config.yaml
model: "contrastive audio-text model"
dataset: "melodies that start on their tonic, played by one synthesised instrument"
train_examples: 26041
gain_aug_db: 10
time_shift_ms: 50
n_mels: 40
hop_length: 160
input: "log_mel"
spec_augment: false
win_length: 512
tokenizer: "word"
vocab_size: 59
loss: "softmax"
embed_dim: 128
encoder_arch: "conformer"
encoder_norm: "rmsnorm"
encoder_activation: "gelu"
encoder_mlp_ratio: 2
encoder_head_dim: 64
encoder_fused_qkv: true
encoder_qk_norm: true
encoder_layer_scale_init: 0.1
encoder_inner_norm: false
encoder_moe: "soft"
encoder_num_experts: 4
encoder_moe_every: 2
encoder_expert_mlp_ratio: 0.25
encoder_slots_per_expert: 1
encoder_shared_expert: false
encoder_subsampling: 4
encoder_layers: 12
encoder_width: 256
encoder_positions: "learned"
encoder_kernel_size: 15
text_encoder_causal: true
text_encoder_width: 192
text_encoder_layers: 8
text_encoder_norm: "layernorm"
text_encoder_norm_position: "pre"
text_encoder_activation: "quick_gelu"
text_encoder_mlp_ratio: 2
text_encoder_head_dim: 16
text_encoder_fused_qkv: false
text_encoder_bias: "all"
text_encoder_qk_norm: false
text_encoder_parallel_block: false
text_encoder_inner_norm: false
text_encoder_kv_group_size: 2
text_encoder_positions: "learned"
residual_init: "none"
optimizer: "soap"
beta2: 0.99
learning_rate: 0.0013
beta1: 0.95
shampoo_beta: 0.95
eps: 1e-08
precondition_frequency: 20
max_precond_dim: 1024
one_sided: false
adamw_lr_other_params: 0.0023
max_grad_norm: 0.5
max_steps: 7100
batch_size: 256
epochs: 69.8
lr_schedule: "linear"
final_lr_fraction: 0
warmup_steps: 350
weight_decay: 0.0
adamw_weight_decay_other_params: 0.05
Rows from block 2 of the audio encoder of a small contrastive audio-text model, named by matrix and row number. Rows with one number belong to one neuron. Each number is 128 + 24 x the weight over its row's rms, rounded and kept within 0 to 255. All counts start at 0. After the name is the row's rms in percent of the matrix's.
Before each neuron's rows are labels from the 100 clips, of 14848, where the neuron reaches its highest value: "top examples" is what is common among them; "loudest" is the band of the loudest frequency at the time of the peak. Only what is clearly more common there than usual is listed. The data: melodies that start on their tonic, played by one synthesised instrument.
# fc1: first MLP up (encoder.blocks.2.ff1.fc1.weight, 512x256), inputs 128-255
# fc2: first MLP down (encoder.blocks.2.ff1.fc2.weight, 256x512, transposed), outputs 128-255

top examples: the note F; clarinet-like; tonic: F
loudest: 250 to 500 Hz
fc1.71 114 [106 117 142 106 124 155 138 126 107 131 185 153 157 148 167 145 119 109 113 116 108 146 112  94  87 175 107 107 127 181 125 148 156 158 117 142 114 171  97 111 113 162 153 135 136 160 107 104 138 176 123 110 123 123 187 122 126 120 128 116 115 134 107 122 116 147  96 149 133  84 109 160 116 121 101 154 129 126 163  97 143 132 139 148  82 110 128 128 101 106 157 146 130  86 130 117 140 158 130  85 125  97 124  91 112 104 148 133 135 106 122 124 127 171 126 164 139 105 144 117 142  91 131 146 116 105 110 160]
fc2.71 112 [175 108 144 100 133 104 152 177 147  63  98 133  99 139 140 148 104 156 132 130 115 159 139 109  89 122 130 136 128 129 122  99 145 126 130 166 127 110  88 156 166 133 144 128 147  95 144 138 126 110 162 106 129 140 141 153 121 139 113 138 111 150 136 134 121 123 148 139 155  91  96 106  86 108 103 103 141 116 174 137 186  96 105 119 104 122 146 159 160 141 140 130 140 145 140  99  96 122 100 112 106 165 145 137 128 171 110 155 131 145 118 172 137 146 132 105 126 116 126 165  99 131 144 158 146 148 105 142]

top examples: the note G; tonic: G; flute-like
loudest: 1000 to 2000 Hz
fc1.385 101 [108  93 106  74 154  91 116 179 225 100 116 104 113  92 130 112 129 109 160 175 143 144 162 146 122 111  92  99  76  85 133 125 117 144 154 138 107 113 124 137 113 143 116 124 133 154 141 136 155 117 107 107  98 102 111 104 133  95 136  96 126 128 141 117 141 142 119 116  94 104 130 141 120 129  84 139 136 138 108 147 166 117 124 101 105 122 108 141 153 160  99 157 100 116 104 152 125 129 127 188 140 107 156 116 146 119 149 149 116 145 103 122  97 136  85 182  96  99 114 139 145 145 120  86 106  93 144 143]
fc2.385 096 [ 99 117 125 130 141 135 107 140 180 103 101 143 126 160 147 137 147 117 178 159 135  82 131  95 125 152 107  88  85 123 180 104 122  90 108 109 133 151 102 151 117 133 129 128 119 105 103 162 114 168 160 152 123 104 130 136 109 130 106 118 103  98 138 155  96 111 115  68 113  71 112 128 135 132 165 140 158 151 147  51 112 142 156 147 128 131 124 108 133 109 145 111 157 115 191 155 125 106 195 142 130 106 112 118 154 128 107  75  99 116 144 131 119 134 155 154 159 140 166 127 150 170 124 115 110  93 141 143]

top examples: the note D#; square lead; clarinet-like
loudest: 250 to 500 Hz
fc1.386 097 [139 135 171 113 108 139 130  99 149 125 153 114 153 104 190 104  69 125 109 145 136 129 154 143 109 152 151  93 157 176 109 113  87 122 160 132 114  91 164 104 138 178 128 131 127 192 112 122 153 108 159 132 128 152 110 136 150 121 127 111 146 136 127 134 126 127 134 158 105 167 104 108 157  87 116 109 164 137 130 103 124 108 124 129 110 124 123 160 123 108 160 156 141 125 159 168 114 132 153 132 146  98 148  93 132 126  95 116 135 119 149 103 123 119 131 116 130 134 117 172 130 133  78 154 140 141  90 134]
fc2.386 090 [171  85 147 153 143  95 111 108 141 127 139  91 167 109 137 116 186  96 131 144  99 112 137 119 133  97 131 121  77 137 154 102 111 114 118 116  74 184 109 168 129 181 116 132 143 135 130 154 109  95 115 121 161 109 117  96 136 123 123 101 130  93 138 107  96 141 127 126 151 149 159  96 107 121 147 124 118 142 104 105 121 137  95  87 137 108 103 138 131 140  72 167 113 145 121 159 169 129 133 132 129 120 137 147 116 120  84 156 142 113 131 118  77  89 121 155 128 167 135 101 110 112 147 121 110  95 118 114]

top examples: the note D#; clarinet-like; square lead
loudest: 250 to 500 Hz
fc1.275 109 [123 118 161 147 128 149 120 120 134 131 145 147 129  91 143 154 142 155 115 100 114  74 161 172 130  88 108 104 124 112 167 125 111 131 102  68 121 149 109 142  88 133 138 126 105 162  96  76 157 127 130 122 144 145 132 127 112 107 153 115 132 132  94 130 126 119 156  99 138 120 115 119 129 167 121 161 122 112 152 103 154 122 136 143 102 124 153 149  90 126 102 148 106 156 126 158  85 123 130 137 118  74 130 118 151 107 108 123 105 141 130 168 155 112 134 145  71  77 169 198 105 103 105 132 150 157 152 154]
fc2.275 104 [133  98 146 103 130 102 135 137 142  96 143 143 153 113 150 126 138 111 151 174 123 153 110 115 124 103 136 104 151 106 153 113 110 139 113  99 111 125 127 122 140 177 129 112 110 124 133 153  92 117 149  99 121 104 118 120 150 116 139 144 101 116 166 120 112  94 139 101 109  85 146 180  91 173 142 132 119 104 131  74 128 136 137 130 136 126 120 132 124 105 134 155 105 122 145 143 169 144 134 111 115 116 156 142 104 113  99 136  82 108 119 154 125 129 113 141 174 137 171 131 128 131  94 101  96 113 125 136]

top examples: the note G; bell-like; tonic: G
loudest: 250 to 500 Hz
fc1.331 097 [110 105 111 111 142 128 138 124  95 143 152 154 178  81 163 144 105 115 178 164 141 128  86 102  86 102 123 147 105 122 116 136  87 162 147 125  94 127  94 130 159  86 155 103 146 152 132 110  82 146 160  82 109 154  96 147 151 112 133 173 114 139 116 188 117 141 128 131 144 132 111 108 119 184  87 123 128 189 138 124 117 153 114 108  91 142 136 127 126 134 144 121 129 117 173 169  92 121 102 153 113 131 147 120 137 158 142 112 140 123 134 145 148 131 130 180 100 137 121 135 167 126 127  82 122  88 105 135]
fc2.331 092 [ 92  77 101 150 145 126 112 146 151 111 118  87  51  89 104 148 107 120  85 150 132 114 136 117 162 170  95 120 108 130 133 111 147 139 134 179 122 138 116 114 163 120 155 129 162 124 103 114  76 124 142 126 103 135 142 103 151 135 119 104 113 161 155 139 131 128 142 143 112 178 160 172 131 124 139 149 120  94 121 140 132 147 111 195 112 167 167 127 162 138 126 142 133 152 134 121 131 132 153 109 152 118 143 118 151 110 140 104 132 110 141 155 137 102 129 176 118  86 144 104 147 193 148 100 100 123 148 164]

top examples: the note G#; tonic: G#
loudest: 500 to 1000 Hz
fc1.228 097 [ 96 134 141 115 112 124 126  98 156 143 107 106 129 142 111  83 123 134 140 119  93 118 161 118 122 148 159 107 135 129 111 101  84 145 109 133  84 136 114 137 105 167 137 110 156 114 148  97 126 123 142  81  85 137 173 135 113  92 141  96 131 122 118 137 100 127 101 129 131 100 102  96 142 124 141 129 152 126 159 113 191 118 138 165 155 111 141 120 189 121 144 111 126 137  94  91 140 139 135 129 116 130 157 123 128 153 133 120 140 165 107 108 114 115 137 139 137 138 116 144 108  85  89  84 118 128 178 101]
fc2.228 096 [167  96 181 183 143 115 155 164 108 148 134  86  97 121  99 138 152 115 146 126 110 145 109  94 101 116 137 150 151 117 106 116 120  95 145 126 116 150 125 100  72 125 151 113  98 173 121 121 170  99 177 160 161 162 125 125 135 146  90 130  87 142 100 122 134 123 139 133 133 160 137 127  99  94 183 136 108 133 152 126 113 142 119 158 181 108 127  79 170 115 137 129 103 118 136 120 112 138 180 121 147 115  89 132 147 115 124 122 134 120 146 134 108 133 129 137 127 117 197 124 125 153 133 162 153 143 105 153]

top examples: the note D#; tonic: D#; rumble
loudest: 500 to 1000 Hz
fc1.435 091 [188 121 171 136 176 113  88 139 172 125 137 133 156 180 129 139 132 137 122  96 114 123 178 100 152 139 124 150 194 147 128 119  76 131 159 151  93 107 176 126 130  82 105 107 146 138 102 115 100 163 143 183  86 126  96 132 119 104 136 176 111 147 109 143 153 125 133 175 110 103  97 154 139 135 138 109 147  92  95 106 149 121 151 137 128 131 154 135 111 109  86  85 144 117 125 153 146 156 120 122 151 112 106 128 138  99 113 127 140 129 115 125 145 139 117 148 151 151 102 126 129 138 151 150 110 149 117 121]
fc2.435 095 [129 152 122 101 128  88  99 136 138 149 136 114 128 122  91 127 141 133 122 141 149 140  92 139 131 101 160 120 104 133 127  71 123 122 126 145 118 132 102 132 159 154  97 181  86 157 145 138  96 127 105 113 205 120 167 112 175 149  97 144 148 110 157 125 124 118 163 113 112 148 158 100 122 118 137 123 121 131 122 204 115 119 154 131 118 146 142 142 105 132 102 116  90 106 125 133 159 129 151 119 157  94 122 155 109 136 148 131 116 174 202 146  87 108 102 172 120  87 149 121 130 134 106  88 116 154  93 135]

top examples: the note D#; the note A#; tonic: D#
loudest: 500 to 1000 Hz
fc1.266 100 [161 135 160 127 118 111 113 152 119 152 160 138 108 134 155 151 143 127  92 104 141 110 111 130 102 145 137  97 101 110 163 124 110 121 122 112 119 128 108 151  79 146 144  97 107 207 142 123 137 167 134 134 128 101  81 167 118 121 148 152 124 135 141 111 193 124 169 139 128 104 149 131 138 137 100 135 144 153 131 122 124 124  75 122 101 107 105 113 143 192 122 108 119 142 123 114 136 181  90 106 120 142 137  99 100 138 134 105 132 185 121 124 131 107 137 134 117 106 138 130 145 133  81 120 113 111  97 127]
fc2.266 107 [ 97 122 112  80 161 118 141 131 119 162  90 161 167 141 102 138  98 127 169 118 162 129 116 151 143  82 148 103 166 107 148 172 155 168 137  96 155 135 125 159 136 168 108 134  84 135 171 132 140 102 104 149 117 117 116 100 119 174 150  92  94 142 116  98 152 134 146 145 129 149 151 115 146 127 103 115 155 125 128 165 139 125 162 162 120 133 109 137 135 123 139 130 107 135 134 159 106 127 186 111 119  92 113 139 118 140 119 148 120 121 158 123 133 166 111  92 141  92 124 116 111  99 153 137 156 154 144 103]

top examples: the note G
loudest: 1000 to 2000 Hz
fc1.168 100 [150 104 105 128 114 139 142 125 181 142 165  89 105 150 164 122 165 153 134 110 129 138 139 157 127 113  74  86 151 123 107 100 170 113 118 146 160 121  92 148 145 115 141 128 132 138 117  85 155 106 109  80 104 108 116 158 134  93 132 137 113 125 161 132 156 147 133 116 128 135  66 142  84 111 134 130 126 120 167 128 129 111 133  93 127 146  99 100 137  89 105 118 126 144 150 162 139 104  99 110 144 106 114 126 136 159 119 118 140 124 171 130 112 107 152 110 100 109 118 136 124 106 104  64 151 108 104 130]
fc2.168 102 [120 110 120 115 126 114  88  83 130 140  90 143 116  95 137 147  95 175 155 152 141 150 153 125 144 141 134 107 102 104 127 114 118 141 127 150 149 179 132 129  87 141 154 125 164 110 109 101 114 123 145 115 117 177  98 140 173 153 151 146 119 121  79 138 145 140 130 113 114 117 171 189 155 103 153 131  97 141 121 169 138 134 156 166 143 130 172 109 147 145 155  92 116 130 117 133 139 137 137 100 117 149 148 162 141 150 129 157 129 113 156 124 128 105  92 136 145 116  72 182 147 124 130 104 121 131 123 132]

top examples: the note G#; tonic: G#; flute-like
loudest: 500 to 1000 Hz
fc1.470 127 [142  80 150 121  94 114 123 101 185 151 107 113 120 153 104 102 123 155 127 130 159 118 134 106 118 107 141 134 141 128 114  98 139  83 101 161 106 121 176 131 130 115 153 120 145 102  93 120  97 187 145  90 149 116 124 117  86 116 107 126 108 137 152 122 151 142 146 126 114  94 152 166 127 142 166 115  92 133 123 151 171 142 106  99 106 170 124 106 132 105 129 123 131 160 135 122 216 155 117  95 118 123 142 120 138  99 126 172 125  88 150 103  73 133 130 133 145 118 109 123 113 154 123 123 135 130 168 177]
fc2.470 110 [129 140 160  96 116 116  87 120 121 116 126  85  86 121 100 122 158 113 169 150 145 129 173  90  93 124 121 135 100 137 138 148 132 148 131 105 127 119 139 141 177 164 114 112 108  98 140 161  84 133 152 106 159 147 117 124 105 182 122 175 146 105 119 120 140 144 154 159 147 138 106  89 103 111 133 140 128 146 127 105 143 115 166 111 123 104  80 116 138 143 144 136 127 145 176 132 108 131 121 127 118 167 134 173 128 124 138  89 105 152 110 128 134 149 120 127 175 136 149 150 145 144 175  94 108 131 145  94]

top examples: the note B; staccato
loudest: 250 to 500 Hz
fc1.60 084 [142 139 139 123  89 124 106  92 139 157 109 212 111 112 125 133 114 131 149 147  97 131 102 138 113 140 132 142  98 143  97 102  89 130 123  87 165 176  96 129 143 121 116 129 137  95 122 133 148 136 126 158 100 108 157 121 142 122 154 118 184 158 138 148 149 154 123 118 100 150 141 154 117 133 116 202 123 113  82 138 128 123 142 139 102 124 130  92 163 146 127 142 110 134 112 111 127 153 175  74 163 141  92 107 125 158 147 109 139 112 104 134  97 177 166 151 123 103 102 102 125 143  83 127 157 121 137 182]
fc2.60 078 [140  98 120 135  95 128  96 128 136 116 115 133 117 104 110 136 155  90 101 115 149 122 122 103 116 176  99 153 150 121 167  90 110  95 127  88 161 168 163 103 131 117 145 146  93  90 127 108 114 115 152 186 113 136  57 153  93 140  86 129 123 102  75 124 126  86 127 145 138 133  69 143 116 114 143 127 117 140 117 149  82 126 134 113 100 143 150  95 139 162  92 131 121 120 151 118 103 139  96 136  86 110 135 183 111 125 111 134 141 201  95 106 127  99 191  77 149 111 145 150 130 130 141 103 111 154  92 108]

top examples: the note G; the note C; the note F; tonic: G
loudest: 1000 to 2000 Hz
fc1.415 092 [124 136  90 154 161 100 148 156 167 114 134 132 120 124 159 115 138 178 106 138 151 145 150 131 133 121 167 173 109 155 170 107 106 143 158 162 104 105 132 137 130 133 126 160 137 113 108 147 125 137  98 122 128 129  85 156 101 128 121 167  68 140  87 145 134 102 109  93 115 118 163 106 165 113 122 170 125  98 149 143 122 130 115 122 120 130 152 104 156 146 129 133 116 116 135 162 137 100 141 149  90 136 115  96 156 136 108 176 126 152 125 135 150 133 103 168 147 134 133 112 104 151 113  84  85 120 103 147]
fc2.415 099 [106 115 126  90 106  86 104 102 158 109 129 102 154 105  87 115 152 102 147 154 137 149 129 135 127 109 119 137 139 103 144 151  86  79 139 149 110  99 147 112 123  93 140 125 116 182 141 137 109 156 123 136 153 136 146 107 139 145  93 139  64 136 147  96 119  89 119 131 103 109 153 147 125 182  75 127 123 114 159 127 139 172 109 152 141 107 168 162 147 136 141 148 133 108 104 147 157 148 100 157 157 101 124 131 101 133 140 109 145 145 163 169 164 112 104 108 177 153 137 123 111 127 120 145 139 104 120 145]

top examples: the note G#; the note D#
loudest: 500 to 1000 Hz
fc1.407 095 [126  92 134 161 120 176 121 120 146 100  97  72 107 146 127  67 141 120 106 100 135 112 127 144 129 102  92 121 122 125 136  95 152 130  98 116 132 130 142 111 160 117 137  90 151 120  79 100  88 155 143 114 133 137 120 140 103 114 139 119 104 125 114 101 104  96 124 118 173 110 118 119 128  88 126 120 149 126 158 136 152 150  95 107 172 158 126 102 128  83 138 110  96 123 138 152 103 142 115 148 110 111 149 107 186 162 128 127 136 103 148 127  96 144 118 185 177 118 126 147 138 147 125 120  80 138 146 126]
fc2.407 101 [152 135 112 124 110  73 153 136 114 132 128 128 148 125 136 168 180 151 122 147 133 148 107 145 135 161 145 117  87 128 110 114  87 146 107 157 117 132 141 159 113 157 139 130 100 115 162 123 117 115 151 107  83 144 126 142 133 105 121 148 101  93 121 137 106 133 120  95  93 137 147 140 155 149 127 104  84 136 171 136 154 153 154 139 100 133 123 162 155 128 120 147 122 115 135 104  70 145 143 126 139 127 138 108 148 124 145  86 168 143  96 137 138 147 104 144  60 121 111 124 129 142 109 103 148  89 120 122]

top examples: the note G#; saxophone-like; tonic: G#; thin (high-pass)
loudest: 500 to 1000 Hz
fc1.31 104 [131 146 195 139 144 141 100 131 137 119 107 132  91 127 102 114 124 107 130  49 150 124 144 144  95 107 127 104 156 123 100 129  98 140 116 107 120 103  76 108 131 105 121 103 120 130 152 107 152 129 108 141 158 114 140 115 105 114 140 158 126 132 132 100 139 140 147 134 102 130 104 123 138 126 167 127  82 153 159 118 142 114 115 140 124 153 114 114 115 130 144 121 130 139 107 137 113 123 168 131 157 152 129 123 141 121 147 135 124 160  87 103 107 108 130 144 135 108 144 113 119 113 161 119 108  97  66 150]
fc2.31 099 [125 171 151  97 161 139 187 145 132 107 119 106 174 126  81  95 169 147 150 158 106 104 119 151 109  94 122 110  79 139 138 143 110 125 125 118 109 129 126 124 128 111  97 163 134 157  81 130 139 135 100 125 156  68 100 113  88 135 124  71  97 113 136  97 136 183 145 139 150 118 132 138 126 125  97 166 148 123 116 116 144 122 153 156 123 129 138  85 149 142 155 101 104 136 191 113 151 130 169 109 137  68 137 116 153 114 154 142  90 134 170 126 146 143 122 147 147  81 109 125  99 118 109 116 137 148 110 125]

top examples: the note G; vibraphone-like; marimba-like
loudest: 500 to 1000 Hz
fc1.330 076 [123 121 131 150 109 112 133 118 143 175 103  99 157 110 131 181 167 171 176  96 119  88 105  96 103 173 152 151 104 126 110 147 124 146 129 100 122 106 118 106 134 132 122 136 114 169 157  85 159 101 126 133 146 123 158 142 125 142 141 127 125 146 121  92 109 114 109 163 126 112 115 111 100 143 174 152 125 118  98  72 188 162 123 142 110 142 108 159 136 149 124 139 101 159 177 154 150  68 122 146 137 129 171 146 116 128 141  63 168  90 150  85 161 121 128 103 120 103 111 109 103 124 114 129 132 110  80 127]
fc2.330 086 [125 128 111 122 153 120 123  92 136  78 130 117 109 180 137 129 133 107 114 120 161 194 176 140 153 102 123 118 142 110 110  88 147 113 145 132 142 185 126 142 132 130 119 160 161 131 146 127 148 127 116 100 109 148  90 111  84 120  98 144 101 108 111 117 127 148 122 143 125 148 159 135 154  86 120 159 120 142 100 119 135 157 146 125 129 111 127  96 142  98 134 133 134 135  69 141 100 156 143 101 161 138 117 133 167 126 159 140 118 108 147 124  77 141 125 159 116 139 142 125  81 166  97 149 145 129 165 149]

top examples: the note G; sine tone
loudest: 500 to 1000 Hz
fc1.434 087 [113 126 154 173 166 151 103  91 115 135  93 145 138 110 111 150 106 114 142 108 110 119  93 160 143 127 139 155 143  80  94 119 137 149 127 139 107 113 123 136 146 146 108 105 108 138 122 120 134 116 141 111 112 131 138 128 134 128 101 210 116 116  96  99 111 123 121 174 146 134 111 107 103 143 135  94 165  52  83 120 167 148 106 148 110 124 118  97 155 133 106 103  97 153 132 162 123  96 114 143 150  72 112 100 133 132 101 134 175 123 111 141 139 140 162 113  87  97 139 125 145 150 118 119 145  82  90 104]
fc2.434 091 [117 129 132 139 134 130 184 141 131 128 163  78  80 150 160 135 138  95  98 114 108 142 123 130 108  88 159 158 129 127  97 109 102 104 179 117  78 126 129 144 127 140 158 131 151 106 146 153 174 159 150  90 152 120 128 186 125 161 147  85 131 118 172 145 169 152 114 150 160 126  70 126 137  97 144 155 102 131 155 136 143 122  92 166 110 148 135 153 131 102 170 126 103 140 132 106 134 137 132 127 119 113 152 119 151 114 128  97 124 150  98 105 129 130 133 102 109 156 119 121 112 180 156 114 132 154 130 155]

top examples: the note G#; pace: fast; vibraphone-like
loudest: 250 to 500 Hz
fc1.106 099 [127 135 113 159 110 121 118 141 153 137 121 141 123 129 138 138 127  94 149 197 119 104 133 142  95 100 119 140 104  83 138 107 147 142 143 130 125 150 166 155 190 143 119 119 179 118 126  72 118 148 123 129  98 117 100 141 146 156  89 111 121 107 137 147 133 109 128  91 153 116 105 137 179 136 127 125 121 115 163 139 153 133 129 141 134 133 111  97 152 130 138  89 105 168 160 150 140  96 123 131 139 130 112 166 139 137  76 150 134 113 142 117 102 129 111 127 108 114 138 115 150 116 143  74 110 130 170 112]
fc2.106 100 [146  74 166 105 132  96 147 167 100 116  94 133  86 111 126 133 154 137 139 146 105  75 108 117 147 102  96 134 126 138 179 127 127 154 178 138 115 131 116  84 190 144 149 110 136 169 161 152 114 125 113 142 135 174 131 120 132  80 118 137  94 158 122 119 100  81 152 163 161 124 165 116 142  89 119 127 106 102 169  98 141 171 178 113 128 125 121 136 117 125 140 108 139 152 108 113 131 102 108 137 130 152 110 119 112 134 120  99 159 154 130 141 146 114  97 166  82 133 105 143 156 137 107  83 121 139 137 132]

top examples: the note D#; square lead; tonic: D#
loudest: 250 to 500 Hz
fc1.134 122 [124  96 143  99 118 114 130 158 121 121 126 141 174  88 148 131 137 127 143 151 150  82 128 134 103 138 122 115 108  81 100 117 121  99 111 101 119 166 114 165  96 140 125 100 132  79 118 120 125  80 124 139  80 126  98 113 141 112 131 134 128 100  99  88 152 140 137 161 131 150  83 113  73 126 146 129 134 127 122 157 100 130 100 175 140 117 126 166  99 157 130 175 100 107 145 119 149 141 123 124 132 119 121 134 108 129 132 129 154 127 147 148 123 114 156 113  96 148 105 150 120  92 124 150 139 170 142 157]
fc2.134 120 [141 130 110 181 111 125 136  97 173 111 133 128 137 110 121 110 141 116 154 177  88 139 106 147 143 100  97 129 118 135 122 117 101 106 139 125 167 101 158  92 129 163 113 174 118 106 123 137 100 165 173 131 115 172 114 131 135 155 128 153 110 152  85 150 121 136 130 118 152 114 136  71 144 169 124 107 116 130 135 131 153 147 126 142 121 104 140 146 118 102 109 129 130 112 135 151 117 115 161 114 132  73 128 156 136  94 141 109  92 163 145 103 135 108 137 145  93 114 172 131 134 104 127  75 145  95 183 171]

top examples: the note G; tonic: G; trumpet-like
loudest: 1000 to 2000 Hz
fc1.170 094 [131 122 136 119 132 124 127 114  73  83 152 128 111 141 140 104 123 163 156 167 155 127 119 127 174 112  88 122 130 123 170 143 113 125 140 108 119 124 119  92 115 103 117  98 145 107 142 149 137 135 152 113 112 103 152 131 112  98  97 138 108 117 105 174 138 133 135 182  87 135 150 156 186 128 101 124 114 117 120 113 158 156 153  97 128 132 117 147 163 150 133  98 105 161 182 171 140 133 115  99 104 138 118 110  96 123 105 115 102 118  78  93 133 142 109 174 120 154 130 124 150 156  62 140 155 143 136 118]
fc2.170 091 [134 147 127 152 122  94 115 159 160 121 146 127 110 129 107 118 139  97 155 142 151 157 157 162  72 110  92 146  92 119 170 140 114 140 180 168 146 109 147 119 151 149 123 131 117 141 113 142 150 139  97 140 183 143 113 122 141 125 115 130 131 127  88 129 113 100 145 124 154 143 115 166 107 157 126 118 114 110  99  94 106 167 127 159 100 139 144 164 128 104 116 154 158  80 146 159 119 112 126 123 147  87 166 122 103 147 122  94 169 136 153 130 151 134  84 150 119 120 117 150 164 151 108 136 104 118 132 178]

top examples: the note G#; the note C#; clipping
loudest: 500 to 1000 Hz; 2000 to 4000 Hz
fc1.312 096 [106 125 126 117 118 128 178 100  79 180 108 130 126 163  69 118 135 135  88  83 140  95  98 111  88 145 149  94 178 106 120 125 150 148 134 163 141 155 170 176 130 122  88 150 129 119 117  94 152 117 100 106 127 153 121 136  88 130 122 139 135 121 118 155 142 101 119 111 148 142 146 110  93 120 162 149  89 109 162 155 160 113 163 146 115 109 132 142 147 134 111  97  96 125 110 119 151 161 117  77 138 131 147 122 147 130 118 148 139 123 144 123 109 135  97 122 141 141 110  95 106 148 109 130 148 121 133 124]
fc2.312 101 [160  86 119  97 127 125 122 151 185 123 115 126  87 139  98 108 120 140 145 134 129 137 115 192 146 116 117 110 121 117 114 102 138 129 110 112 149 171 124 120  86 130 133 153 112  80 172 152  98 132  86 173 141 115  73 162 144 122 162 140 129 121  96 154 133 102 164 131 148 120  78 159 158 131 126 134 107 169 119 183 147 133 134 131 146  96 131  81 136 164 113 131 120 135 175 130 156 117 108 114 121 136 180 146 174 148 126 161 133 159 110 143 164 105 115 144 157 113 152 167 106 127  91 128 110  95 153 134]

top examples: the note G#; organ-like
loudest: 250 to 500 Hz
fc1.209 095 [133 124  89 117 141  98 118 150 100 141 120 115 160 112 144 163 109 108 101 147 127 155 130 143  99 129 147 135 105 112 125 115 148 150 142 129 136 148 136 144 113 103 159 114 112 103  80 121 104 154 146 112 127 140  97 198 109 101 159 175 107 153 168 143 125 128 159 142 135 114 120 134 140 127 132 134 122 175 166 139 159 138 132 137 136 165 135 155 115 103 120 108  79  99  83 133 110 109 113 141 134 143 128  77  95 156 103  98 132 123 137 109  93  96 101 132 174 120 131 142 108 139 139 147  73 154 123 149]
fc2.209 089 [127 120 136 144 125  83 149  88 106 130 130 140 111 139 117 156 131 159 157 141 130 171 141 118 104 140 104 155 118 152  95 142  95 129 122 134 209 141 119  98 131 157 105 135 105 101 162 128 102 160 133 114 123 105 145 141  99 123 118 108 116 165 122 135 123 106 127 124 108 131 188 152 123 137 116 112 123 142 151 154 135 153  79 131  85 110 122 153 145 120 119 156 152 119 169 124 121 131 158  99 118 123 130 105 131 122 187 153 163 118 158 159 135 152 164 156  98 157 108 131 160 169 153 140 133 132 136 136]

top examples: the note F; the note C; tonic: F
loudest: 1000 to 2000 Hz
fc1.308 101 [ 89 135 134 114 119 139 131 127 140 119 114 106 158  86 144 136 142 120 131  94 122 135 113  92 162 100 131 124 104 138 128 115 145 153 153 124 108 126 124 128 134 145  94 135 161 149 109 161 127  99  83 164  67 134 130 129 130 157  95 108 130 144 168 152  95 118 129 100 170 125  90 119 159 135 118 115 165 130 107 122 138 170 141 147 132 124 115 134 152 144 191 113 154  95 128 123 172 106 130 102 163 129 159 117 104 127 145 142  84 155 144 126 117 130 126 107 143 137 129 107  89 129 141 111 101 110 142 107]
fc2.308 106 [130 109  90 140 135 136  82 135 119 161 106 146 134  99 101 103 128 136  91 151 151 125 138 130 140 132 174 144  78  85 140 197 132 167 181 128 159 177  96 113 112 120 121 127 116 131 124 121 151 113 125 142 150  98 149 134 155 160 130 133 134 155 154 111 148 139 124 114 142 138 156  90 152 132 155 120 137 163  99 165 115 155 123 158 154 144 162 130 127 158 178 117 153 135 143 125 159 164 139 135  98 157 102 144 112 171  87 111 110  82 158 152 134 110 136 100 134 112 158 122 120  82 166 111 180 128 116 156]